Rows from block 7 of the encoder of a small masked spectrogram model, named by matrix and row number. Rows with one number within an expert belong to one neuron, the router's apart. Each number is 200 + 40 x the weight over its row's rms, rounded and kept within 0 to 999. All counts start at 0. After the name is the row's rms in percent of the matrix's.
Before each expert's rows are labels from the 100 clips, of 14848, where the router gives the expert most weight on average: "top examples" is what is common among them; "peak on" is the class under the peak. Only what is clearly more common there than usual is listed. The data: melodies that start on their tonic, played by one synthesised instrument. In brackets: how many of the 100.
# router: router (encoder.blocks.7.mlp.router.weight, 32x256, trained with AdamW), inputs 0-255
# up: expert up (encoder.blocks.7.mlp.up, 32x64x256), inputs 0-255
# down: expert down (encoder.blocks.7.mlp.down, 32x256x64, transposed), outputs 0-255

# expert 0
top examples: tonic: D (37); bell-like (32)
peak on: D4 (25)
router.0,128,211,182,177,209,165,221,238,243,194,189,167,218,223,161,197,194,126,119,171,210,241,190,270,106,136,220,169,204,200,215,185,216,239,214,183,205,208,168,225,172,180,213,329,215,147,247,236,188,166,205,68,150,145,207,179,209,270,189,175,245,204,212,245,213,209,200,183,236,208,195,205,204,137,148,218,190,176,209,172,216,266,157,252,187,173,209,278,201,239,146,230,191,196,239,200,202,191,194,218,244,198,159,197,209,196,211,204,120,143,215,200,196,195,195,273,124,236,174,247,200,243,238,171,198,198,180,95,193,250,151,214,158,250,208,151,116,217,275,190,191,243,130,169,174,253,249,196,169,122,269,150,208,153,184,132,174,257,195,197,222,186,244,203,166,251,219,211,207,140,179,103,215,135,161,212,232,172,191,229,212,193,265,191,152,150,185,236,208,221,183,215,217,245,240,249,249,262,281,266,202,194,147,173,125,186,251,267,326,201,192,222,265,203,193,233,228,183,233,226,142,199,199,205,202,232,237,211,249,267,197,205,234,186,233,207,197,202,194,262,210,198,166,212,164,199,221,190,196,326,191,173,316,203,190,192,214
up.3,093,197,228,184,200,164,166,163,199,200,200,173,200,170,262,89,200,200,200,151,200,146,257,126,145,200,200,129,200,287,133,139,200,140,194,188,200,215,164,200,200,105,98,178,200,161,200,200,136,192,200,218,193,200,200,153,200,139,175,148,200,200,200,203,193,163,180,156,132,200,239,233,131,200,175,301,182,179,164,200,238,218,221,184,135,200,264,164,200,108,236,200,113,166,200,191,282,208,254,200,287,254,200,211,200,183,200,260,217,184,143,236,209,220,247,200,258,200,200,157,242,185,242,153,176,200,215,200,180,200,260,157,200,115,192,131,167,200,104,215,200,200,224,171,221,206,168,200,186,200,211,327,158,152,200,231,188,200,200,200,183,199,176,200,200,200,214,200,200,132,220,146,289,200,233,200,200,188,200,71,193,200,246,158,223,200,314,200,193,220,200,224,200,259,200,200,222,242,160,140,200,200,200,316,145,197,197,233,192,186,213,200,185,232,200,255,190,240,200,92,196,145,200,264,200,220,172,219,200,246,200,200,128,174,232,200,274,200,200,200,249,200,200,178,161,200,194,263,145,196,200,310,221,151,191,149,167
down.3,092,138,222,200,209,224,203,200,143,280,224,200,163,220,182,308,242,309,200,228,200,256,210,232,200,179,284,251,200,218,200,231,143,269,248,120,252,200,227,264,229,200,200,200,176,227,149,200,200,222,330,200,167,308,200,138,243,197,200,308,203,151,198,200,195,176,258,260,200,179,200,163,200,260,168,222,266,200,132,171,204,194,217,197,285,200,200,315,200,229,178,200,200,229,238,182,128,298,172,200,150,208,256,187,208,246,181,123,203,200,267,187,153,250,249,200,200,200,258,303,200,164,192,203,145,180,214,200,224,124,170,200,209,172,160,200,209,170,284,235,200,141,200,200,200,200,200,280,225,172,200,183,274,211,200,200,176,200,200,200,126,292,255,200,203,111,200,200,143,168,174,239,160,269,200,200,207,218,200,200,193,200,200,253,172,158,200,200,200,200,200,228,244,144,237,191,200,200,200,209,290,200,168,230,200,237,200,200,200,169,237,293,172,200,171,146,189,200,200,233,193,193,200,200,217,200,216,140,188,200,267,235,263,252,200,178,200,199,289,173,190,200,182,146,200,265,200,200,223,149,179,130,200,166,200,253,180
up.4,098,167,259,186,144,196,225,243,218,199,130,133,200,206,187,197,200,205,192,307,128,176,200,197,200,319,202,191,118,180,149,200,293,187,292,200,283,200,216,200,160,174,269,208,239,141,200,200,230,200,168,267,254,200,200,200,239,162,168,197,145,212,200,278,170,270,116,178,165,122,200,249,200,198,200,213,185,200,133,200,206,206,200,190,207,275,202,225,200,178,155,163,200,154,200,188,185,124,200,182,200,200,174,250,244,185,217,211,200,232,254,253,200,179,206,161,237,158,184,263,187,191,200,154,216,207,176,267,204,162,237,233,257,200,233,245,235,170,200,213,212,241,221,200,153,200,254,75,229,170,136,200,200,200,200,211,200,200,177,200,200,200,241,254,118,211,156,200,214,166,200,178,200,312,233,200,209,128,253,259,200,200,230,200,218,200,211,200,200,245,306,200,263,218,224,200,200,104,133,183,154,290,120,162,201,228,229,219,157,138,216,210,200,168,200,113,200,160,200,259,269,227,128,225,200,197,134,200,206,200,200,171,200,222,200,189,250,172,178,212,200,200,234,200,310,200,200,286,260,195,200,253,209,146,205,129,178
down.4,087,200,64,236,184,219,186,141,178,200,243,200,200,172,200,200,200,179,200,129,222,87,200,296,200,200,200,200,200,226,200,205,94,200,143,200,200,173,200,109,200,234,168,200,156,199,223,200,172,200,208,210,128,200,213,200,152,200,201,200,254,215,266,200,208,165,200,198,244,200,207,247,200,110,200,228,206,234,251,165,200,150,136,200,222,116,200,200,193,168,184,224,200,304,266,244,208,240,156,200,200,200,235,121,247,255,207,200,242,212,188,200,200,144,265,200,267,200,238,214,157,236,200,249,200,200,200,200,200,208,143,200,200,200,200,200,179,193,200,231,200,200,229,210,241,200,165,225,200,200,204,195,185,200,200,140,241,200,235,188,200,120,200,200,140,146,277,200,197,157,200,208,200,78,204,200,200,265,201,200,200,179,200,209,164,214,200,222,200,224,252,200,144,200,173,246,183,274,293,268,313,200,200,219,134,150,200,206,178,200,104,200,200,200,162,178,144,130,200,152,123,200,200,170,145,200,200,123,181,200,200,253,172,159,200,95,200,209,200,200,120,235,200,215,200,200,105,148,151,255,163,200,67,290,209,278,200

# expert 22
top examples: vibraphone-like (61); tonic: C# (37); marimba-like (31)
peak on: C#4 (34)
router.22,130,204,199,189,211,207,171,196,216,217,197,199,196,130,216,176,204,218,272,221,201,177,201,104,201,185,148,188,220,210,214,215,189,253,202,200,196,187,274,132,190,222,194,220,224,232,169,266,220,264,170,349,150,214,196,178,204,182,224,171,226,203,189,193,211,197,287,182,231,203,224,204,195,263,171,191,250,179,191,197,203,247,299,192,195,261,202,227,220,213,258,276,195,180,156,271,213,136,193,148,255,167,155,180,177,212,202,194,190,119,195,180,201,194,161,223,143,193,175,254,223,158,222,225,222,223,191,97,274,200,172,253,227,150,204,121,141,191,182,188,153,194,119,207,266,181,110,200,181,253,159,241,234,181,157,167,188,217,182,211,242,207,204,193,209,160,193,223,183,261,198,200,185,166,243,193,247,222,173,164,222,187,143,178,298,205,203,211,199,113,182,308,208,260,133,237,228,221,214,202,212,124,188,241,127,257,173,283,230,189,218,172,226,224,201,187,226,215,166,172,68,169,200,115,208,123,326,166,247,189,185,216,207,188,225,203,201,218,239,248,183,223,172,117,124,248,158,206,195,169,189,189,200,134,199,140,208
up.1,101,200,230,223,193,200,200,224,311,269,200,168,182,246,200,264,200,200,266,237,174,200,209,190,180,287,206,200,230,228,205,200,229,200,180,200,200,189,307,163,266,46,200,200,197,229,200,176,184,202,200,200,173,140,199,331,200,165,200,167,200,200,200,202,184,200,178,249,209,163,217,245,200,200,200,201,200,155,185,190,242,253,260,263,200,223,159,253,200,200,183,180,200,222,229,200,258,248,200,158,161,200,200,214,101,194,221,142,136,200,118,200,200,204,202,200,155,140,248,98,65,206,200,257,227,184,200,191,238,176,200,265,200,318,219,191,200,200,180,200,167,200,259,216,330,222,202,200,114,228,170,255,200,166,260,195,200,126,200,200,135,174,200,200,239,217,269,245,200,247,240,200,190,200,109,200,200,200,217,200,220,188,213,200,200,200,200,200,203,246,200,237,275,238,188,200,253,240,224,228,164,129,200,276,231,182,243,171,131,160,200,200,200,263,200,221,246,200,218,157,177,104,258,175,200,146,200,184,207,200,265,200,200,182,151,156,200,166,262,200,200,151,200,284,141,243,168,214,148,177,200,257,234,171,210,200,231
down.1,103,206,200,142,227,189,200,189,200,169,200,200,206,193,297,198,223,171,200,220,238,199,200,200,126,200,178,206,174,200,200,200,154,115,200,225,138,231,230,276,235,200,105,200,145,218,264,200,200,186,200,105,200,181,272,200,194,242,195,248,200,177,201,101,149,200,152,200,178,324,200,166,172,190,196,176,200,160,261,189,200,129,130,248,170,129,220,197,280,200,243,200,200,173,115,263,239,146,200,200,212,200,254,313,220,266,175,233,241,141,200,145,146,198,146,165,222,228,180,200,123,200,240,245,200,240,236,180,191,192,172,173,158,136,226,245,189,188,200,238,141,187,200,181,164,139,200,200,200,200,200,199,200,201,264,159,148,195,204,198,232,232,286,200,228,102,126,200,200,152,191,310,166,140,164,200,137,242,196,146,242,200,200,200,134,200,184,232,200,200,200,282,200,200,173,229,177,200,261,195,185,173,171,178,200,201,172,226,187,276,200,296,200,238,200,200,200,303,192,200,202,200,165,200,221,301,200,205,289,222,200,223,176,200,296,236,200,198,200,152,200,200,179,148,164,200,143,159,140,296,179,209,200,189,219,200,200
up.2,112,241,200,164,215,241,178,200,200,273,200,197,159,200,207,219,187,237,188,183,240,200,237,277,131,200,200,200,155,289,195,197,156,179,219,235,189,200,198,180,146,200,205,237,258,174,197,160,200,200,200,151,164,185,200,200,207,200,86,151,200,162,145,178,200,211,299,200,208,200,239,225,232,242,174,255,267,98,200,206,200,187,200,161,200,172,175,212,131,200,200,260,148,144,271,251,210,247,228,113,213,165,185,218,139,176,200,200,207,200,134,224,213,200,251,285,200,222,215,200,200,191,251,200,243,145,182,201,214,224,200,131,155,146,314,206,179,171,297,212,200,283,171,200,163,200,171,200,183,244,145,200,184,147,200,183,271,200,200,256,220,200,200,175,231,256,228,255,173,205,250,211,179,200,112,163,222,134,134,140,233,200,203,209,231,228,285,254,180,180,200,200,236,213,210,194,271,200,248,109,184,202,239,163,205,147,221,200,200,138,266,200,200,200,214,118,166,214,160,156,257,239,200,200,277,164,200,171,200,236,182,200,200,205,140,159,136,284,205,233,204,245,200,129,200,236,169,221,101,171,200,200,204,200,55,131,239
down.2,100,200,286,277,200,200,193,175,200,141,205,127,200,240,200,224,200,103,200,268,200,150,268,189,141,200,145,169,200,200,162,200,220,200,200,115,167,150,268,224,308,274,200,200,156,234,200,143,200,159,142,206,200,135,198,193,200,214,248,214,149,240,200,302,175,143,200,236,127,200,200,200,168,165,195,186,176,250,172,220,205,240,216,271,216,169,200,122,230,162,172,195,200,200,211,121,234,204,200,174,200,286,186,220,200,183,212,223,227,180,200,191,201,166,91,167,200,247,210,48,116,218,143,197,206,219,113,200,200,200,204,252,245,143,124,200,145,200,156,205,188,200,268,189,200,219,267,200,200,214,216,290,200,200,184,200,200,168,237,225,200,146,200,147,211,242,220,222,178,200,163,110,251,223,206,112,169,200,190,200,200,81,208,200,200,200,183,200,242,128,232,186,204,165,177,194,157,200,200,200,270,200,231,271,200,141,238,239,200,178,151,123,210,200,256,200,156,143,181,190,200,269,192,160,209,300,213,200,223,200,140,156,178,200,218,223,200,200,159,161,254,181,243,279,249,204,202,200,200,200,200,200,249,200,199,167,200

# expert 4
top examples: organ-like (34)
peak on: A5 (31)
router.4,140,209,193,209,232,181,191,174,215,215,224,180,226,157,176,201,214,195,160,218,213,133,183,133,199,168,250,192,175,184,192,197,169,181,211,189,187,258,199,252,91,215,201,251,206,54,213,194,198,183,176,131,150,172,204,212,202,252,190,244,262,200,215,254,206,237,265,186,187,261,200,210,207,236,152,196,185,190,202,181,196,212,149,231,196,164,209,206,262,177,111,281,227,195,321,160,194,221,205,229,185,187,208,180,215,179,207,172,72,155,195,215,204,197,217,239,153,178,195,167,188,256,235,184,159,215,183,106,212,197,176,165,175,219,201,199,69,219,355,192,197,216,71,189,251,163,298,214,232,211,253,159,203,184,230,179,149,231,224,197,175,218,231,191,221,226,217,194,235,167,166,185,216,110,193,192,203,174,191,212,143,180,237,190,155,210,197,196,201,284,159,147,176,215,205,282,181,235,228,278,200,219,155,203,160,203,257,265,198,166,202,252,262,186,203,199,186,225,168,217,229,285,247,193,236,237,254,157,190,320,155,210,167,230,157,187,200,154,175,271,222,227,169,235,221,176,248,188,190,261,247,198,161,223,222,220,234
up.3,107,200,246,200,262,200,200,188,208,170,200,199,247,232,149,168,182,135,237,241,287,149,193,264,241,200,176,208,200,179,168,184,289,178,217,186,200,208,133,188,160,143,200,200,200,182,323,237,225,247,267,200,200,196,268,198,200,200,200,200,259,231,165,260,266,265,169,147,277,178,266,200,171,200,200,200,143,200,156,200,209,200,200,128,316,200,156,200,200,211,211,247,200,200,140,211,133,145,200,228,172,165,202,185,211,200,200,217,293,240,200,259,246,148,200,218,200,163,281,198,191,236,200,141,297,221,168,280,200,229,200,238,134,118,162,192,241,200,226,214,205,251,207,283,178,142,166,145,200,231,224,227,200,243,157,122,239,200,183,217,178,174,239,219,149,232,224,200,184,158,200,104,169,200,200,200,251,193,209,276,152,207,269,198,200,192,218,200,200,200,275,267,217,168,200,183,254,182,235,200,137,226,187,127,213,141,165,200,143,173,182,227,138,190,193,146,282,173,181,224,197,200,217,210,335,187,168,200,175,174,185,152,221,213,203,164,265,200,150,247,206,159,267,178,213,150,240,250,144,200,223,136,202,231,135,206,216
down.3,094,241,207,200,228,200,133,234,176,128,200,200,250,161,200,172,263,231,191,200,210,224,214,179,180,200,262,200,200,175,163,177,148,241,180,200,200,145,308,281,165,243,200,167,217,122,200,183,200,126,202,157,200,209,152,198,114,200,166,275,174,241,187,157,196,246,200,200,183,177,138,178,200,200,163,135,151,200,221,200,254,326,183,243,200,265,245,200,175,200,201,96,87,226,229,187,251,228,200,216,200,176,161,206,200,180,208,215,173,139,200,202,200,215,151,194,180,236,200,123,224,134,194,142,159,168,249,176,200,173,150,87,247,172,172,294,200,231,141,200,142,281,133,256,200,200,208,278,239,200,200,175,200,247,200,216,170,175,200,236,199,200,189,222,219,200,164,200,158,177,200,282,149,221,189,204,300,224,171,200,244,152,220,234,200,201,240,207,200,136,116,189,200,145,272,200,182,230,224,200,224,99,200,262,116,217,182,190,148,238,200,211,183,200,178,237,179,92,200,190,153,224,232,229,170,238,149,200,172,195,218,218,200,232,205,251,163,200,200,247,163,179,169,200,200,220,197,201,200,252,200,306,270,199,191,112,227
up.4,108,267,200,200,205,280,172,200,158,283,200,162,200,200,200,200,190,142,236,180,254,282,250,237,252,163,138,248,171,200,200,176,275,200,209,233,148,200,131,231,213,142,157,215,237,126,200,172,200,179,152,164,200,288,166,200,191,200,247,200,105,251,200,277,200,183,192,200,200,156,280,200,231,139,101,221,200,145,150,200,126,192,200,256,230,200,172,200,147,200,272,263,234,200,200,233,172,240,178,200,227,184,251,200,200,200,185,196,252,217,199,193,164,200,200,159,229,141,283,200,290,240,164,142,200,223,161,216,228,290,174,193,231,147,233,200,200,229,294,214,228,188,215,182,200,182,168,200,153,200,200,220,200,225,287,217,174,289,188,264,200,200,184,200,200,237,157,200,140,174,194,262,261,253,268,164,192,114,102,258,124,196,220,182,242,200,200,222,200,275,230,200,127,200,162,225,200,186,163,208,118,200,216,236,186,188,200,293,200,202,200,314,200,150,163,157,200,255,200,200,167,175,137,176,256,208,143,202,171,200,155,187,200,200,171,200,222,186,231,173,219,290,200,227,210,187,200,200,200,231,219,177,187,200,146,200,100
down.4,117,219,200,221,200,154,200,217,258,200,129,245,298,200,121,321,200,200,162,200,116,200,200,200,217,207,178,200,162,253,269,190,200,261,170,195,262,171,176,200,117,232,267,161,200,200,242,169,206,200,200,172,262,261,135,247,218,264,200,157,229,170,244,258,203,254,227,214,203,182,174,305,200,237,252,223,302,205,271,229,182,190,200,200,175,293,239,200,200,197,200,164,150,200,222,208,244,200,242,160,206,227,247,200,208,218,243,199,226,200,200,217,305,273,204,155,197,200,200,200,170,200,200,200,200,141,200,274,203,169,148,150,200,273,199,227,200,201,277,200,145,200,263,291,200,200,253,200,187,115,200,200,200,214,208,224,226,127,200,143,244,207,206,253,180,176,199,200,163,232,167,206,122,200,163,178,197,208,246,231,200,206,200,200,205,318,240,156,200,200,156,200,201,200,219,277,200,221,261,262,163,200,182,200,176,235,200,200,250,268,200,200,200,150,200,235,229,93,261,189,271,171,200,181,163,188,242,237,221,242,198,263,211,118,184,272,271,175,119,200,168,202,242,230,200,200,200,117,189,186,176,171,191,200,259,151,244

# expert 11
top examples: pace: slow (82); bass guitar-like (45)
peak on: no note (59)
router.11,057,236,157,210,202,165,234,137,228,193,214,223,157,265,203,200,191,227,228,163,230,211,216,199,249,225,223,178,212,238,199,304,182,214,234,199,160,221,208,245,208,179,231,191,229,272,187,123,152,194,216,213,215,201,193,179,208,204,220,233,201,214,210,179,245,232,151,281,184,148,199,215,167,191,181,216,218,142,206,161,207,188,276,204,204,168,222,224,230,148,220,91,222,179,147,177,213,215,232,254,214,170,269,188,210,209,244,188,213,192,195,188,172,194,233,144,171,222,218,226,205,270,166,200,246,234,152,220,184,219,233,182,249,209,187,291,242,202,153,223,232,206,283,173,171,155,155,236,256,192,177,200,183,103,141,250,196,116,214,183,186,221,174,153,167,284,195,202,171,221,184,170,199,285,194,177,185,261,250,182,198,144,161,219,194,213,227,234,191,361,121,157,216,178,182,142,150,157,267,221,250,221,189,184,363,186,90,153,177,261,209,127,219,172,207,220,197,199,242,222,216,166,203,138,206,106,153,220,190,175,212,254,118,163,240,175,196,247,149,261,205,192,192,282,211,160,205,170,201,274,274,207,159,224,200,168,191
up.1,112,200,171,163,204,201,200,178,249,220,159,200,109,221,168,200,187,200,193,220,200,220,192,243,200,173,224,149,200,200,173,158,200,246,124,184,220,200,298,250,200,200,213,221,169,170,164,200,200,128,218,149,175,200,200,199,222,276,139,214,200,130,214,223,285,269,171,200,189,179,150,121,200,132,251,135,218,271,200,208,200,202,312,262,136,200,187,200,200,183,283,174,200,200,261,200,157,206,200,200,200,158,200,123,200,318,200,200,148,200,137,135,92,200,160,179,170,132,200,200,220,279,161,209,200,191,160,200,71,182,145,232,200,177,181,260,200,207,200,213,200,215,238,85,202,200,200,143,216,253,200,185,200,177,117,249,97,132,200,119,110,264,200,200,200,211,145,200,196,166,264,155,271,164,220,229,200,200,166,200,147,176,230,200,200,203,175,200,189,106,208,297,240,133,224,140,200,200,208,200,200,265,217,134,226,182,200,200,236,200,154,195,200,198,200,208,167,145,180,200,227,235,210,228,175,224,231,198,224,193,200,200,196,200,147,248,241,264,200,177,200,200,231,270,200,175,251,163,200,241,152,199,200,167,242,249,224
down.1,117,200,200,200,187,289,200,156,200,199,209,211,178,198,200,137,200,245,266,251,218,205,200,244,170,200,95,237,200,294,170,215,254,167,222,200,178,200,147,87,198,183,212,200,200,167,230,259,153,280,181,225,229,170,175,235,129,148,259,155,177,200,230,244,156,244,101,310,191,200,180,200,200,221,277,200,188,101,200,200,135,187,200,243,222,149,200,200,200,223,221,200,241,200,181,200,200,207,168,204,197,200,171,285,131,200,213,93,219,200,171,200,200,177,120,196,145,274,200,209,128,163,149,175,208,200,200,170,194,200,245,148,221,251,200,176,145,200,111,174,200,200,200,261,155,163,159,200,200,201,200,279,200,212,222,203,141,191,289,163,149,157,325,212,138,239,266,230,179,247,215,150,252,160,189,139,217,162,200,230,140,313,200,219,200,244,144,270,176,155,205,176,204,200,200,164,228,154,200,239,242,167,182,154,200,207,189,200,224,195,279,269,200,169,260,271,232,242,216,279,218,188,145,142,237,182,200,163,222,159,200,243,234,200,200,160,156,198,200,211,211,200,263,200,206,222,155,200,178,208,185,200,200,200,164,200,152
up.2,089,245,200,130,272,200,150,200,218,200,155,229,195,227,178,166,200,174,274,229,200,114,200,191,200,223,200,262,259,193,200,200,200,268,219,199,200,201,186,211,232,224,200,259,214,184,169,204,127,200,213,279,227,200,200,200,181,217,168,230,200,221,200,200,135,144,200,308,230,176,200,125,159,178,200,200,223,121,214,258,200,299,200,235,200,218,245,236,200,154,300,207,213,211,344,152,234,266,200,200,200,155,288,139,235,200,200,205,117,198,214,221,196,200,260,262,171,200,204,206,259,242,178,193,200,200,200,200,200,123,200,203,306,199,200,213,200,232,229,243,146,222,241,212,200,200,216,200,212,177,200,225,200,202,168,178,188,172,200,186,200,110,200,141,204,180,154,244,200,158,200,152,192,124,185,150,200,176,199,207,200,202,183,237,200,113,200,205,193,200,133,226,257,187,243,205,248,152,220,210,200,200,255,113,200,140,200,281,200,289,89,200,141,203,289,189,200,251,200,200,158,200,269,211,178,213,146,104,200,200,200,207,153,175,183,115,131,200,200,275,200,240,206,200,188,200,191,122,200,296,196,183,200,200,137,182,281
down.2,099,145,200,249,180,200,220,170,280,256,200,243,200,200,192,259,149,200,147,200,234,232,207,290,200,239,218,213,133,248,200,191,175,200,200,122,200,240,184,179,242,272,258,200,221,146,200,233,214,231,178,161,197,189,151,116,200,206,214,200,254,150,207,200,190,159,252,166,162,180,138,267,283,159,221,213,128,200,205,188,200,203,200,224,200,239,226,150,158,179,200,138,174,175,153,150,200,199,170,200,200,246,200,229,229,153,161,176,200,199,200,207,261,200,130,250,99,200,200,191,200,200,200,207,288,267,177,200,200,200,251,261,200,268,228,200,286,129,167,186,200,267,145,168,243,211,105,235,200,311,200,200,189,200,200,182,284,169,200,192,167,200,200,163,200,200,211,277,200,288,182,176,160,229,255,230,178,200,180,287,200,200,249,192,116,200,203,167,238,218,268,224,200,133,189,251,211,200,132,114,200,168,200,163,181,219,200,150,272,141,220,239,268,172,204,223,265,264,212,200,200,200,274,194,137,218,163,208,200,200,73,194,183,171,228,200,150,170,200,208,210,180,205,200,200,200,244,253,255,272,200,200,170,247,93,200,152